From a checkpoint of a small multi-label image tagger: 32-pixel images, activation mish.
Rows from block 5 of a small multi-label image tagger, named by matrix and row number. Rows with one number belong to one channel. Each number is 128 + 24 x the weight over its row's rms, rounded and kept within 0 to 255. All counts start at 0. Numbers have three digits each.
After each channel's rows are labels from the 100 images, of 14976, where the channel reaches its highest value: "top examples" is what is common among them. Only what is clearly more common there than usual is listed. The data: rendered scenes of toy objects such as cars, trees, mugs and chairs.
# convs0: first 3x3 conv (model.blocks.5.convs.0.weight, 128x128x3x3, each kernel summed), inputs 64-127
# convs1: second 3x3 conv (model.blocks.5.convs.1.weight, 128x128x3x3, transposed, each kernel summed), outputs 64-127

convs0.29:116137124145142121136100124133132146112135101060167078134122139052164152119131102151133139148140065144105138121144094130117133050094137140134134124139138135127162114143140139111131083140128108
convs1.29:103151147106134122108141128115153132123150136139069129082107123105137185130106142088096103085157140142103125074108143124119125105138141111151129142147078138161091106131125113151096181131157109
top examples: purple object; its colour: purple

convs0.97:163121117153117154031159144111154164128150126085080138138129155115134156135142109126138152144081169099121132180109121137102072144125137130133158119137153170096091118139125140148110138101140112
convs1.97:136126149130109158190114140136146127127085194166138122111117128144075167118098109103131108109114129105176151139136173103144138101124064121132135101101141125124138126114150123119136105137118122
top examples: purple object; rocket; its colour: purple

convs0.96:083094157114149099134120104098115093135138130139151172095161140143105135144126162134118073101127121064111146160136130150109128126118109141100130094154097085164124100164127168116102140114119111
convs1.96:098052169113130104141136150131094109125138111108097134107173129130114123121085151122163089138127139161079158142089106122120158097149136153095112157116131132118109136114096128115131163153114122
top examples: flower; trophy; lamp

convs0.51:126128122156119119158105079093148119129130061147138127108150127098141127138147097076133132123045144084109115105080103128136131134091100164143069104176126105116141126127133136157126136119137095
convs1.51:102114168114114124097146077145135137149061204117133128113103114125134128152134113090115150071102134098171154104108131153137132114109137141137103146117126144099148126148177141118100129137131116
top examples: yellow object; blue object; rocket

convs0.118:114139115088140099151090120127138131093146154102180081084113178059095100127140122159122119105146083109142128110099099115112136075109121124160137103117099142148191136145136128128162076119151123
convs1.118:130125125121143120130161127145150143126151099107066133147131171075125144108141156130132125121173189123138115093061139118083134113123162135118127124151100122144098113108110139122112128133073127
top examples: purple object; its colour: purple

convs0.87:097086107158131118111138101092112116121159084116181131113127146119119089127104128123154062108092158104109163145149094085166106112143151110135119126126132138086117139096092146099137096167121136
convs1.87:135103113099132149152131084149080088098068215131149099105133126121141110096139121147105093111109100111145156129125160118160139108139115137143118158087126142112100130136175131125142088185140127
top examples: white object

convs0.66:108158116165153139104124101135147145140089153114151094135103117063082102146140146164100166127153113127110128137082112127129083080114125168112109152109130119146125117151144159112113063135155142
convs1.66:111127202142114107132112125130143128120146125116091058118162116204066119124131125109152144068157135130125121145093133130143122119160147123108136138128111137154110110141131140125118165134121090
top examples: purple object; its colour: purple

convs0.2:094135171081104085129158103140137102136124121132115138132128150106164154095110135131161112134077098109131146118098089137116098130167156152143103131112087125138104112134119111118108126126119082
convs1.2:119143154140131106129100116118169134127078169109167086164138132120146148163157103085152182104134134083075151098088161095157141143112117147141147110132128133136117183154123135132155104124115094
top examples: umbrella; purple object

convs0.31:144125133132124117144124136096129153117130130159116134095138082168080086110131130073120110106146138112098133111163091134126122156122128081132134124162162128134116121116135141123125140147104095
convs1.31:125128146153126105150140120150131143128140113174154041118160167162072100130136112055130114075121081127160107048158146118140125124154107135145157116129088129121125110119132120148106134129058108
top examples: yellow object; orange object; its colour: yellow

convs0.69:075147161088197096128090089116145112131075141110156158147150150149140114112101131133116100174132121095117132160153097127138134120120151127117090091095118143147123119082159153151137129115114101
convs1.69:165106109167164145113121107137121159119172149147138129138101118104155096121123101117132115140150122102103094120094120097145135147108110106161117174150118111136119153184101129106102115071116114
top examples: light from behind the camera

convs0.75:107109123172116073146106144109163116138140157124115154140135154150132131153088109120156134142095144127112135132129118079139143146159132092140130111114141089115136127135126136162140136117151122
convs1.75:112084161148121066148114133119137100143099130141090141139137116139127150119051123133167145129136117117086142122109166170134145112144123106117141136143113190128106172125147159096142128183109159
top examples: flower; lamp; largest object: lamp

convs0.100:141135120170171126104092119122120149121138127088086080100075112118148143099146118145157113151170132125146142116126096109118114071124143091097142115126122146116173143112172102118122106151145141
convs1.100:126113097113125156112160124160129142139149126185129092051121108111138131129133118145099126108124131138148128136127148178105120140140118108126104126104105122128112127145152127131136098128156173
top examples: light from behind the camera

convs0.55:072118137143108067155133082108146131113144171091112142096116144129133127121095092125129108127134117128114123153156112139109103134135156100140113134077129111127144105110128110112147151123088078
convs1.55:061139115159168080130120144126130124093149120139136167158138139154130104133109177160157139157084145115121121136118123125092119149130111150120109178135148172096129134213162112124145136110143130
top examples: umbrella; duck

convs0.104:080156146124153104138112131101150142094137099107166109125152131147134140117161116154120123137141136109127144121097082133128133095191134098114120151130110127134109127075119145091131161120104098
convs1.104:106093126158080060124119130170127132136161098138154113123125143111135140104090113144132092140131155103155162119110135145115135136109132124116123116163133087126132183148143129098074142143113127
top examples: umbrella

convs0.71:121139078169132094108083128085115139103140129079159082133066143121116124123119115135120141144123145086107109150119113116122106112205135130116081120058127130121119112143130115074158157133123129
convs1.71:110126166108069113158137132147118163092138155141134101083145106112142128128129141131102098094114102123154158140143155142158102138124129076146098169125087132084121079111122161110105119117125120
top examples: white object; its colour: white; bottle

convs0.13:126142120144118105127148115130120134125136118145081173124143082138057103114132141107148128078106162122130121111091105118118134169123065087154138121120133144112077107159146109130150172127154105
convs1.13:105110123137149119079148139130129117137156116142078117103137077137158147137140112105132134118157090138105085147134165141146121141122179163111138147153111117136128132150106141143117138132101093
top examples: flower; brown object; red object

convs0.122:150106134113112099086145134085148150145108178138139086133152070115110138109108126139143125106151105109127146100050099107100068139138103134161129119087121110151150134132110095096133149147155085
convs1.122:152209122144116153173127086130104105127115120121129129145132191205152172124128132112125128152114126137123117233117106115141142131121153125140123112150064133128123110112134118134137141125121114
top examples: purple object; its colour: purple; candle